{"vocab_size": 45, "fusion_encoder_expert_mlp_ratio": 1, "eps": 1e-08, "adamw_lr_other_params": 0.0015}
Rows from block 2 of the image encoder of a small image-text matching model, named by matrix and row number. Rows with one number within an expert belong to one neuron, the router's apart. Each number is 128 + 24 x the weight over its row's rms, rounded and kept within 0 to 255. All counts start at 0. Numbers have three digits each.
Before each expert's rows are labels from the 100 images, of 14976, where the router gives the expert most weight on average: "top examples" is what is common among them. Only what is clearly more common there than usual is listed. The data: cartoon faces.
# router: router (encoder.blocks.2.mlp.router.weight, 8x64, trained with AdamW), inputs 0-63
# up: expert up (encoder.blocks.2.mlp.up, 8x64x64), inputs 0-63
# down: expert down (encoder.blocks.2.mlp.down, 8x64x64, transposed), outputs 0-63

# expert 5
top examples: white hair
router.5:125156168115159106073120122118131111149124148115142128136142139115110129149171074134155163136149082125138150126118104144149120143103125127167133083099129149080119070138137118128166105165116119
up.0:154127141134127131129133131119109119108126147068128128115124125162124110133149117147147163126129137097081100173173135162087097083119134098143161118162124153114157114180134090126087120136121163
down.0:150083167128110142114122149130128087101131138143097106130119170116124129124074091157128095106151129120103128124124140184122123151058129128126131117129131122088122148110135119139083097139157084
up.1:143131135125134134126104103096127140104119147111144110117135128110131087197131109166136138162121147078128086145134158174121133090130107116163111119196139145098133095159106091135122126143139118
down.1:162108144138122119155137172116146096122127134129117131109143092092125191098134115169070137115175125098103133117132119185128148137088136135128139127116145124125115184106133128148130135090160117
up.2:132153129129123093108133106084149168143135152141132122134092156117137063153138119143097128151127052130143130109069109135144111123147131082129154128130172131117119126115162098118152122144110138
down.2:157133113104100103136161132093128129128117133147123122121169115117101118121154165129115162139128107061125132119096099145154147142065130107115142090104133094122139178099173140148108165134112138
up.3:107148107149129152121140094125126095114128169127133106124121128080106145125134120139132191118147118116132111089126109139161147112117118086159115156177126152101102101123142111140169081147141067
down.3:129121125138156110153134173120116097151122113115127142125139055099105163088156122129083154099187115102057124100134151135130153150085112124125134139125134123141134154126129144147143134107134139
up.4:105096208113148107121160139121140091162178128105154124132113116129151139114128125119070139109128133138116125100129136120149036139116114156131133109128129122140082114125134119139125149128131136
down.4:081166132094159169121139124162109155112129122116143115174127136132104084126143152135112132124099117137152124104150149148172164152145131129132162141147176127135160061142096155130115115127112152
up.5:140138151121140144111128130103161115134080161135157121112149120126098132171142108146151119137163100080109104119125149180125145109100143077148116083154126084113130123170127121125161112174152118
down.5:166088128125130122194124143112164106113113133126132119098132102108144177096127122138104127115180103090093131127156124148134139129076145128099135102129125127127126200122116115134126137096161114
up.6:159170109121147113108133130160119103122135137149154129178117141122148162140165100153153107079122063126162160053128089126140109148124115134129148111123132130099127117131125140132126139101124165
down.6:095175116099146130186131118129213185112103137116160099116129163138114131119184131086119153130127117119127133117149126122153136107130127122124169133145144121112165128138119141135117148112124155
up.7:101072161131129122122187114142103141166188146119117129145114142141123140138135131083119131087154118104133121095150060132134109126121141138121139098186128108102127133129139120158146110135124100
down.7:107137143116167184128133108148127136134134077146098133142169138127067077130111140134125107123134116127132113082143188100167121145146114123157148140109117102109131081126094121130127146097138133
up.8:129143089144108090121118123126149049118184126156119127140122167127098120100131150129116129169123098118176146069120118112136125139136109076131120131143121142157126131118129149132116105089094139
down.8:099071113060169122157123148091131161114133109130128152157157137124117150121161162122120167130148161134094109125127133095133167137104143128146119151122128111120134060122134137107133161110126148
up.9:126114144124100133138161204148112116112152136139133134134146100109137139127121129115125121144064124160141161154136111097139151139074145151121123132109136170135138138152144127081180126105179136
down.9:112114104169155179106108113127132131070149152121123116110152123136103093182134163117133131110139118141160134137074140120113126162164126135115116113125144149154086142141167096129144121088113166
up.10:116131133123169076126130147128129121136114120157127124125148126111121129140134126100175114098140104110141090130153126134118198148108163187134107124086104125097170134111132165108124065126134135
down.10:126120082090149099138127118129155108124139132116186114092110172134126136141132142104185138137136128142133130116109123044109097128165113102075152119137148125113121109123155103123162125122129137
up.11:148102116159133198121150127154129137074113197144145121133153158143114165152126135117173101125122099106095117111101135129149148121090138171139136142118127096103106120131127126124124086120156132
down.11:117156147110126107149106122142161131191111078118118127128120131162114128129138138057126123135124105136070139108155087083132094113174108138105143119141130155116134149138102105133147146134161151
up.12:140125095117085121140149106125155126133101118105133105174134132139099078127119160125080131162141142115118159132130147149079126112154102102149129147198093104128111106144125090092131158135130113
down.12:127140148129099136084121124152093119166139110122113144149138128174130109181140137128177117138064161158139109137141167073123128121175128126126112126104117124129113115107170144124101111148106096
up.13:078133148146150135105098172124156135133158128135100173114178101156113133124143119085134087063129145147111140121140131115132113146140157123121116111095165149122175133104168103114134142133109136
down.13:115135105137140136086128052183104135112133123131150142125098133118128071154129152118137108110108128158167120127090160124132096161137116132139135154153096128177148098127114132083110123154128126
up.14:118136078096148085128155118097127132125128139119132146122074136108113129109148120126148147184140124097144106109155135129101126097124145082151127134184122198120137118177139097117107116130132122
down.14:154085141149131137131145140077130111099125156122119111098171127115136127105115094166107127095144126129111106089125153192120125136056145151133128115109153099131125135099139152145103136081141121
up.15:106089092169124148113143129124129154082160141090129113120127127127117125134148116134164170163141121147153134143105133132133111113158072073103086157171163128129133119149173127133146105103139127
down.15:118133107112134123113155112161099133162108137159122144146114122075113135147112093129136130156136156175109109109123129125157116143104155103130131145096107157175152133107140153163110172193170140
up.16:096083136164146144128146071115126129138172169177119136094124133106133149163127126109173144108123107138120128157134083134126131101128117093131127143157147143112123107160159126139096115122080088
down.16:095126105097136107117145118150114095126119096147118166165152135101104125124128117108142160135156142158089126067122129123148142166160128113141145152116131136151130096127118167174153185162164128
up.17:199151091135118131127124150101128127135092080098133102199146098112147128120127112126133129127130130128122137094103130128166157110134112102134166143113092155118142142127104186107134111112128096
down.17:103146077116118103169127128118198128128130128130131137134106131088124121127127114105094148122157147129129157117101104081112100107152106087125108152113136161125171126179118156139111163139094152
up.18:136167111192122145116157148134126094137140117132078129137156124106153113138118123135121106161080147160143139112124119117136133122155149145152116074101135128145104120134148134133165191141131069
down.18:151147083140125082164136103101118144141128121102131162086129039121137132113132135130097139126137123082119137160113132150140141115117132123116112120164129140134152150125139121119201164113110115
up.19:115121146075091131128138099165155111139154097102124121100128170143112153124145152147091131123162136109129133149135149130139138128098135159148105201127100107132126128130099071094103083128128129
down.19:166148189165143154129125139143150094137159157106144091126155100104117078128141160170101144086132124129100142126097099147125090175133132128156126128116135130117101109103079112129128114127130141
up.20:138119137103117139112159067121209158090089138105115128095172098122108141100139144143116125126126145132118129138141115177142127135114128129123116126116066071120125111130125119128168132120127110
down.20:150127154155133137168129162129139115124138136127101117086152088109144147094137116146129110101162095081090129132131128164141135130061131128123135115127115130128120189122087090128152084110154122
up.21:118140097125097146123164118120144127140084115096068109134128128127112084096126116138116138153180145136078150142125172132128117142149085090156130184133135134186126123101127114130127145128121134
down.21:135153160127107150133128123133105143177120094149140140135134115112160100137113100105126051118091147120117124132114094127120112062163128096132135140113108131166143138134091151127109116168084146
up.22:136127174099135096105152127151127144181173131125121126146085081114099176135135109098110140095131123146106102124151155097137082132109095126115162120139106134139124128140135073172111121128136146
down.22:127135145103137204123140137125128142098144120146129100132132183124098111131102128133107103114138106151129104083147129166180149145146121127153182133151144119115152097150104135140076098113134150

# expert 3
top examples: teal face; teal hair
router.3:100112139128090141135137105096122143143132151095089103084118123121130110125117161115101183161125146116106157154136165134134121131160120105163093166155128139170103107113145079144123100169144112
up.0:120101160108136141116131128074116178104160128149146168124125157096131128153129115133127137126172124175127133167128132117082123146093134091182129120169151126106143163119093082122147125112126136
down.0:138137120166119125102128131132107161095163138161166132173135128138142118114115160137092139105116114076147130095123163118099118125143144120086133066127139109076138103116100123092127127152129178
up.1:132101140086112110118142145127131153124127135152171086129130106118114116115139128129134131166126131130141126124112141113078112127163095119153140189066122111200110077125089123133124130134123159
down.1:119089107127083144143105070139118123061134153119153131122187111121117129129128129122144111129110120149129112125127114118128169145144108145136177114112066134128197128136134123105125131132108103
up.2:137125082110123146125128124130133146073111122110127124152128098141126128139148112100067070163101136141150149118132133142127178110149114097061138114158131149164151137127092154157128142135102116
down.2:111133164129150131146082149124140074140126135116108099166103127125170120154125045132124175146129128138142110177096115125105150128084141157162124137141127131146156121120158127131137123118131094
up.3:145098147115130113082126141117122145108170169168120121117132119126126126117211118148118142123160130166115151138129137155143104125159099078146111154125112129118143119090093100141137177147099139
down.3:141124105076118116122148074144078119132122143107128096134153128079088105118143111178133122091157139158107124116127110103146144131103136122137148128090110078160154113102132126174149134101114133
up.4:105100170100126130114119062126125126147122180150114147131121218126118128169122158137113136115111118118139145130140129119117119129107154124131140106134111129105124119142138078079154168134098119
down.4:112101075123115156120107157102146148057151128107138135137099150121095100130118191104137118115137129130117126115104125090121127179122135108081139095088133121122096142125165128123136126147127160
up.5:139183087128143109150145117123156133153088119111118105136145093138113100117143091128114162161147123126127127122099117143196132136157101100143131175117113129121150090117131162105131070135097130
down.5:135149144122095137166155150135136147195104143128098099139123102144134158129118121144157126113099131113142109143126102094113120092137107118121113127126140157129091176132064129146133054139113140
up.6:131135067158136132131173104078119146131140102139125123155134168156119068106128095120093137178141169129125097129115132128111134146107140169115148091125131138117115103128115149108154138140157086
down.6:197163130135161124142162106122105128152127089133111111130103125134141102132107050134127129133148121138131133164106149129138139116083122110167168142131150161168117127148136105159083125127121110
up.7:121173148189177112133117122102153127123142134149135112122117131132124122159124151142124123072121144141107111134094118144142116131073099123079111101107122127088157072105158168132112128118144141
down.7:152095123147100074117144180122143052140158115129127155125117106137146131130119105140102143134140133105131128161130141185143146136158135130138125130189119134111079139107119132132088146107135154
up.8:129126136095109165157148143102065135123119160144126134142109171123053086143076130141119162120160133128131149135123142125113160118110135123154160148169139135121113143151094092121112119130156127
down.8:122169149136113175152145139128088199128126137131118127171126133184149121141124129136113103136078110102128106132166139090114131148147142098095136091132160121118157167132117130132148096149130150
up.9:148100083122124139136103130151118145114129127125109115157113132170123122121132122110132115127146129126134112130239137121126126130157164081115176153133152168125115145163102133165108104119124127
down.9:129150170124136130138139153152142092075125129137092108145116137166155145149127086145106126158062108156147133148123149189127163134134140168159144128153157140122140111155126153123164129124147111
up.10:136202094124139125148102135089118149125110118129158127108159122106078121124114093139123117116099170109114089112155142143168116115182118119075115088109128126118144125118145142135169110128122137
down.10:181147138126169126181120164113142123138107097099108094110082097112121156126091111128120107118116117171135142118118102128134140130127105102110084160087130119123068161118115120127122133148143162
up.11:149118090118100132144084154136133182072117124127109142123135110173136124159126117119123133175084157159176101143163147151136149121140169113074132128134155120131128127120101134136152135106104115
down.11:128140159124167152135114142122133114127085120137099101168112143140164131144132046109119141145107131169163121126076113134094169129084113172146118137113112138153129112115146139118137106142148098
up.12:195141109177138132118098135083157138150121166134124100134147121124177110132136112133121153127112126086146117113115128149164141083125078133124128110148124121070140106163122129128127137119162087
down.12:180105134071134077127176148128128157190110121096104157146112078128134152128123111126112105129105143139123109126135135139141139119098130132134138144167163134136093152119118153176141108127138096
up.13:097168105102134112136131109102173142137106119130130110115134157059142107154127131159099160117128113071090116137132134157142105115150108076142110140135144163124166118112127131138118089173137114
down.13:159131142126114141185148180128140135167121146112106112127130118125119136142152122183103082138121115132117130107140120108104135117131103123085084137138124120118117177118064094149161137133135177
up.14:133107145120121153167137183179125112157127130122126135131148146149144119121111129143073097072110126115130096136134174108134128149129163122122106099128101131139142157118132137086130182168173117
down.14:134125108092161147138121121122161127148117120124110168110097125134131092147171132068134160134156132138136169150113133128134074185095151107107146140160131096173139122142112134131097125123173129
up.15:125095153116101139165158126096161127128119158131126109101121177122143207107148166108086162128096148078156150113132138135129102124117135124120132128129129122126098144148084084131121136133155111
down.15:125146100100144147129114133130113184168123161133153140193125128127142147132179128101136129142081126126125101133132128119118103119096141093120134094114137104143163128136121122100136044146145116
up.16:165121168127137124121095096136103108116154096133130127156112129148130098162140128131145114130137176098148106129131127134078123120109162114149208142148118132125135099137121096140075091140133084
down.16:156124118109128139122125123135096116122109120133160131113164122143090121132151132222102105118094114155104075073141156138115126122158112137133142125121143136074140130124128151121173121151107144
up.17:098132119137142123098133096124128141127151118164120129131076107151142094133187099143144135116185119126130130147177112134105140135125103034154129131149146155099119123130150122105145132129146137
down.17:145156131116105084134176090148098101109115117114113113159147098112128123125074127204087115134177121113126127120135152111156147158136142108118142135123138108110130106098111123146132151123079146
up.18:123135087137128115155130138132127118087131126113101145099127085142132164124125129066144149160129108134131111197152122121093161128128105159174096129178122130120143151155150130119109087115152107
down.18:123109127099129169132153119140140137118122128161094128135126154133182121147146113119174154152161148126110142109149115147089089133140099078129178121075175102159142099119090138136128123141146123
up.19:119131091151180142108115081112152101129168142189110121129121105098116140127153120179151088107156102108091149131134115129110150119084093128147119153143175140118128128150146124120118159133121149
down.19:154100124149124079137163122148151104128135124087143134121141099131092119130087150146084093112157124141096106114152154122128137138154115134116148144138129124120109139074120162176139205120118146
up.20:086117160137141105125140100108124112159137104156123175108107148101104149155126129162158114111127099161176127150131125128068140120116120096139175127162136139111152107156120086119095164130101117
down.20:144124103131117101089124134141083124055150152122142135141100123100098111112155157134055139143123126067115086105151134111104121098165139146106129119145141121120128136118123113126124140161101137
up.21:146203100132123128145065128082134113143113123116113090135121105128129117139132101162135134138089158120119152106087135139160132115151120096193124166121134158125139130133122141096154118126156148
down.21:137126157113102130134139137095138144176073138102114112149102103166130122133114113098150095126084127133146131148128111093123110127123113117101118148124125121124122197108056122131132073156125132
up.22:112127128086119101132091111170149134132122143120129134126122161126111144127095176060122106127090109128137151139090124119122147134127130210121141133138097126129116142172110142133160107110095091
down.22:067112121116189141123111122109140123138133124116128135126074148128128090135129129083187146129109118127124115098128130146109098145125150111117144130110135098131142109128171127102121055128175107

# expert 4
top examples: orange face
router.4:102098161100156132160084129127175153166137144114134123110116138102131163163140140128143135139080172134130120094096135138169086113163151114118096097146134151123136133152117169140127112152103163
up.0:085121168153161140124150121125093126186180089106127140140123123128098111123123130125129130169146146128187132165130125105092147155089121158120135119124152108182129137112131121102136115165120105
down.0:124110120130135154147126144133127124077129133128129105217132148125110091138127129105128103124101174095128109123150147116135180135153131141145198137125143145110116116138127123121116196143122121
up.1:121119140113168123127085135123178125148139134196162126117119135133128136149179103175128125105111131139123116118118096134135098121127140111101137128090135154124143102125104149138108167138078195
down.1:123143152123117196091100121125175138104119108141098116127148107118082103121120123130162122146121164139145161127091101110120128152131088142203163131145121131115148131123079132136120118102112132
up.2:120120123111127093210103161127142141112116119137154131107137134144149163110080132089171140116121119153138131133150112098109144127130125136137118201125119129157131119149138136118106105080131179
down.2:090145103099108135087164092107155130131146170123138136070132186136143114092155126117161141157122120103137126141092171115150132102120157140131141135124086127145136090119081140108144110140139119
up.3:158132101085123134125142146097160096075115165109118100117138121123108141131161138117120094128103146137115149134127168159140120116076146114126130135138111117151087079177120109134129177116148082
down.3:140130158127122129162130118126134126110121130084119120075152142126162146116139128140112115112109129124125153126139099105089112096101058129163054114152115104111129198130118125143129098115127126
up.4:130134120174133139127149121096139084132106121125128122115150147153104115153135147124127118125135128102068116153157128156123150128122139083127113117134092067134122088128184137116174112141166075
down.4:127098158137136106126139170139138129138180132144128126134151113118147170106089215130144137104123071115100123130174145127138156149094119127091156121127118122128096161130112096120143130154131121
up.5:180169097121131102159131143132128115107067061098144057169130130147137148112111127099155119114128122129139119115136110121112162131133128145143127145126110123126122137134137194127116103102133115
down.5:112107078096136103121151146128123157165091089126129140133138171181131106186147114113134127128138131124100115122149146123160112121156188085103126107086122135137145133132125177127149116146140121
up.6:082110119123126144083135145119115120131147121100084199132113138135130137108165117084147137179129129128128141167099153110079120164154134142134133101098139142164122124093129128101141167152126118
down.6:133102100124163128115153145155129121118128159160131151138058123070117087138103140118144128173140172145157128135147094103135161133130137103157127143134123120132174070103115111119134157142132121
up.7:107126133117113165139132132151130157129124157145114116105122137174112102158144106134064127125125202137152120071118134141171129126159147096104108114163078132123140120129130131130140096123129086
down.7:157134158129077164126111125126125162123125118108102135141101078130074154128134167163089119128103112150152157130106135153135165156105111143167142111142133142138135146191113142125127132129082105
up.8:143102108117138110125133123084124142119145158231151112121123136127153124141111123113101149179135142124133106132088099115109118141133115094128110130121125119127138099053133160151145134124133152
down.8:120128096093118134107129120175126137129127114134128117118144099125128121110129156105146090111106132128159161148141074136168125138071130092160153131144118167129106081139077091135084114131095114
up.9:102136127155088140125100123152138106108131120089113156125165082128094121105126165182153114128113160112129184137158165130129128125140138133128136150100113128149098157111111170103131193136127137
down.9:126160139124175115110145138127138125107106154120126183139091106131173126146096088132141178164114139128125095078152133109085115124158128134119085141135136123135151112095136146080099139124148154
up.10:134127129048191139124120164112138156105124129110082130127128124147125158132143126078168166136092103106147154147163130103122139129120126139129127145124173143132140115136136139129114124075097151
down.10:121156124100118133083136129101151131090154152137147129113130156127151115090131083119171111165121120124134129134119072117158160087097135156161074124147112133129168140107117145117109086133103099
up.11:123136115165051151132122110147127150082136141149119115109152107126128094105112190145105091121130098094113124129171141149119130127126117162139127151091080087140100149126125122122129149113158139
down.11:142136131112158099132139132107119112140158152154136134133118195147165136122138136109127179102107102112104111098176138122095115118171150091124114155135145120132115056103174134104131133143135117
up.12:146157148118117101111129095083178120142124123124139110107125151127188157149131131060096106147156127120103126119093136159163130117099118115154130118120105086140115120139121093138141072136129104
down.12:125104118114089089166128121139139123185139129111145128111136129096131141135114175147098118092113088106131133129125123124141104151111109131128162099136118122110139156207113112144145141127106059
up.13:119135126144112080189103138110129161146132118139103163128174163145129145107083165138133123143130108114141168136125110130119103150155124129132151164123124121217101159157123137124131127120116113
down.13:107137100094124104136142109116122130127151144128180114096124167117144091098129141118161133126122123075096120093111137111119128087139158108090152129121105144162093082120139131099125155189154117
up.14:130136119115087130128060118127112127105126117135134090115099131172098098130092186142102102128124167122157128132172134130152115128152156132107149113116117087129136140096130146126185139127169146
down.14:087110131083143126127128124117099125119110123120148157153079122133143129090090146128153167117106105124093110128147124169089099136091109111111086140129142145130104105120128120046103145147125129
up.15:134133127089137138220085151131134148129127119137129123125118118156143182123067168071155115122104129126151124130113119082125128126131140157146100151133133138132132155156113131107135139116132161
down.15:120134042114115132125159083114122099127157149104137109084123183127133124097168130115181133148103099105134127120132121128122156096107165122128124126124112131137118099123122144106137121165172122
up.16:099143121176125155123120123140178151105126144142094120125164139123149093124148137177102120123140129112137096123173117130141115128141150092152057125141125107122128107092157182113127103103134092
down.16:155125179130128129107129143126160158097126107117088147147122096160129181135133179145121154119104103124118136138128145175148118167112122148102121109154147135145102204127086133132129097123122125
up.17:172126117125138155123150121200103129112153126133134144132149055130147106132118121145158105102158128112127115138086108103115149122120109168125098117142129094126123159144178157154159157122130100
down.17:131142125138139153121130143108128188130123149116097143189122119184100150181182141127134105138098134123054147139145136129143133150153139138146123140164160104146116152131152137120134129102125117
up.18:125147119071127097132110125119091171129098126141131155114127132136142179126126140132207140142122088135136159133150112105075138144133124138145109136123094122163124139163141150096141139101079141
down.18:123124126108158112153129161086114133122181134154173116127173141130151110122125115116175089119136108090126070072131110111147137092126135141121116108099118114162135113103109104081150127130138113
up.19:167168075135128148134108099138121109112149137093135125144152155121185160083111141134100178111129111138149160131099130126178080121094124106158124124093136120145095120149124127110149148123121131
down.19:138096123100151125063124083135135132129159076123145099105136126142153127117166129100112146121125160099070129125135145109111113158190149138138144135126141125105128123121143144097127175172122141
up.20:129134136127107154127151137092180131139111140099106102125130141076140108161133134117101142155099166105119108126040197161143130106150120125121129127149136126145109121155119103119104127144145120
down.20:150137133163118127154100126111098132141131141036112163135128088132122165137162139119083112135121116125151173148117112125128126106092085130133117114102122092119091184124118107139109128128127124
up.21:140140119077114125060158142131130141136113139097112141180132138134126110129184109112124149117178119168143175127097094124115144168145093121128133150099126133121106117072127120140144122108131124
down.21:088129101082148101153129156135116104139109118170139135125125132088167093160097092122123125117134107092117082094134128121126127136149190121135133145073128129129192100129122122126129134140111137
up.22:080129122157127125155062104077129157150146119098118166141099184125146106110058148172127107137115134101150124123121123151138105128140129103128127127107118144139128139143110162129130114088129117
down.22:159135096141100109123185148101082139124151149120156140128112154118129129129094151123126188138123074099134101118142150116114106093160157127088128133126101142152105118115137129103116170180128135

# expert 6
top examples: black hair
router.6:119099121174128133145181116113153120147140149147133143128134149142137141095060145108140119142135123125094121153077091114120110112093079131107143093122121141118121157138185133130177128112128157
up.0:129140096130109164132137133131136175126138101095127129110138054198072131115139102148131128125107143105134149162105131131097126151165115159125129129134093136086135174133155144130120136127136100
down.0:120166110103121126114130129129129129090165114088084146109136141148133138118132090094096122092180122091103106138168120123121126119080140121107115146175117143132124108126106097146105110129067161
up.1:076097128127129100148125121121115153174131089128117144087114122124144150141132143090151140145134127134195138161155112094116162129132147135127121147159127121139133133160148085123100099087126067
down.1:151152112170096125133122145118170133111113109092110128113097119130125138107156120101074104126136127110123124134149127127115102128128138119105136118126101137194201134147135072107136145128187129
up.2:169131109128077162183141136138146153118123151113107129108120136113109137110105138102063127068125136117098138156130178105161136129137107122102135151139106131149115150136139145119132140108183156
down.2:153101198107189132140133109138144092128125127172175121128118103071130157102129141138129131103135126139158154125116165170111172132117142135150111125115120143133136094126142154123083111116129116
up.3:135129118143041107163132134104119129135133133128145141142157112109106123109120205092087119090122093113135121117127131127153137120126140192090134124144124091150112146132131132107131141128167121
down.3:138134163113131078143149114134165083189150150166180123110094109110168111118130103099126117124104117124125162122118110146141155155139157151139129146119108100107132095135134131091137115120181125
up.4:116125110159087140136129145143122051106139129139117144152122143125153123118085178120128134156158111141108124141122135128073125097128089119134154109138188115136104143143193128126120123118100141
down.4:124126139129133142143129097137152072133132166141165112135092079115136140108134138131108130103113129133161174108096157128103147130137117150169052130116148144158128088127180135102146109117143129
up.5:097110121157151137097119072130131175149150142106091125147123119114099117154080106103115122160128141143088155123123127144136094131146102102127119092151124106103114172145178120142184128146125131
down.5:129115114169123162128118120107163103073125116064170128132120105137092120124106197144147146083134123121135139126117171125101133122104104119176113142142113147157133134120158107114166124128117131
up.6:155160099133070127163108118096148129097108097155132134129120165167127116088082200110135145130115132127111121126151119154149135131116105163129139109153128091134102145136143152088127156107154129
down.6:132141155135154133129150107135111080188170128196148102121088130145185128117129065134122103135134137105132142127124105145117155135132176117137087129116137121108135109124145120119092134127159122
up.7:140117102139143184122160120142144097151101142118111127115150115090156097130150103131119125146102149110168113133066180154141137129116114080093124160142125144103110101129088130121134107118104085
down.7:129129133156133121146079117088113174105110119119082135146104108111127124120215154153128164111152135172138137153134143126117161135097122137126132126142132127145070139147081123132128122107098128
up.8:119080158141112129081105129094159151127128097151120105103142139134150139131080124151130140196129136129142114122108106150130098116187099121142108117110126137110129134102117147170167122139140181
down.8:128146092130134168098147133138145146098128140128129128164128122203128135124076132148158132132119134127125133160094165127137108108148159132148122161137160198142095097119134123177148135100123130
up.9:138132117102156144209126126080169132118095117108099118117133145137122145110097153077140130184067131128142131154130156108136156124141154122136098129153133152147138126154118161104111124127136131
down.9:161172138083128126143152127115159129138130093128158102090122146128148142118140121073143101158142118071120122131121126170123155118143191107119119093102125103113143100126121124139089107139134082
up.10:130123146158082125100128108121147094130120151161169108116134124094103106119123179121095158167161118131096138111146110154131084121151121113143120136062127066126128117112144118119173127127129115
down.10:103163119125152129122138094136158087188124174153185125119118099133152132100109100132147122113117125125143153107090115102126123127146164118182112165118131130145129094147162129115152136122178122
up.11:190163123145091120159117180127162118098096154141120104111133146136166126139079146120097115140122125116111126155125174141130117115109110129135117104135115151128132154147130129133154173092191125
down.11:123087183114171153151160091141127085129130130165139119146109127095140134103128126169121128129109135188163145127097141150095159072126140133150107113108124147114121093123124168132101115128129117
up.12:149077117130134137127165141107129150146126115094163107183115147163083147112140126103150145141152163087146132093093125099126143135122145123106185123127110128142110120152090128144102088120096099
down.12:147137129104101108159074145127142123060133128118120138130107058117128096140128144176141150114122120156143115135131162137102128123122117135138123128063130153158132104137120142128187122104126158
up.13:135134097154142134122161066078147085116125134124127114131144142105186124148134125146110128145114122103128106151108102155121112089110124143105130091128111106106126054111146149134138161132172134
down.13:131128131100170134148118102125116124117072128130128116177114066119117118123126141133138148102042151160175129105088139112117126128092123128137118141124133147143088089122126157133156106124123123
up.14:139198105144115133152118132107157117090124105184173132153127122126123119123115184115124100104122091096133102097142119149144154126094141156119127086101109085115115132147140152116137158102140121
down.14:145135158110174131156133084135111089179151120141148110095124086135170121127134079140140122123117131135141141103078074127124119110117136088124098135104129105120178117123156159115126106140157123
up.15:127139141122093120132102115112115115129114093073109134086127109138101128110125124076125137178130150123136123183120171094128167139152121144150087133152132174174131099110142148106097141148120110
down.15:095128130109131139099158155132124133124119079127126140111163209130129146142126115068117116175136130095081119143145118123130115148150165118115115118117136116089120118090112097119078158127117125
up.16:153126111136111106240111162089150140099137114124146129128123106099120120139083151109132112131087106120137095126149128097162123068107137140124127115140130130118120125173128127128129127128126142
down.16:174130158091131124197146129122150099138148120128162114118106135123169136134168128094136099174120097105131133129128125177138161111130163125099129124123109104125188129128131130138123088130164101
up.17:130126114147139211123145097168117163116093102090110195151129080119134121123122101131132091128122134119086129158095124135118144122157135087131134146124126128123113141131180141123132115107128118
down.17:105142120169133156118109127127164082062129125118110156149140136145122135127131151122112149119196119125121124139176170120120123141088131131141080144190129132163122122114145101108126122106099140
up.18:114105068156138157104186123113155121126120149137105127123159137105099089117119153120126132138123139125077124135126128188131106107145071129113131134125157130115129157161176129127144139075126120
down.18:130127172155169150123137077129157091126108175151170115152112084113135124119103147127127149082130128149167141135114163156117134114103136148181100136136135173155124104145160123110150114124126132
up.19:131122132155170090107135176127139125166139133148112136123156078127112160130136113142175126129071141130097121132127126134130131113096111082119126107159119155128167133133144143050127157158120127
down.19:128121143156126166133115130142125128084114150071129127124110077108091110148128192132129147083113148146167128133101158112092102152084113123131133166169152136147127140137109134146139104119110157
up.20:126072147091140134122069125122144130128162115141098107130127079125191101195131117112127144125125159126148139128105124128163105128141184080143101140123146147120111133125129124128152105126111125
down.20:132142063121080156121117191093122174121126079106111136133120151158119125126120150136136121123167084113112141132128145134134142109115148102106160134180117152116093150128134104155115133134091139
up.21:143130107173139153124166151126149130107121152125101127128185142137164114110070126107126129088129135128080105133101122141123096100146073118129088117126108155118127137141187135144155125090127138
down.21:142101144154181165112136090127137112104110143142148117147120091106115114102107152135129158102127131141177140130113185149120142127093102153171087121128141169158121104120180154121126097123116129
up.22:175150112152125127163147144102129096087101134129153070165130147116165095127119101133114145127165089147133121108127113117161148149107116133152168125130120111102129121136107161149137087069140112
down.22:091105112128136147158143115116125121133151117181134119174101124157145124121142122150155135132116087176107131144142122140176143107082093110094124085067125159104129101128141133155131140152096124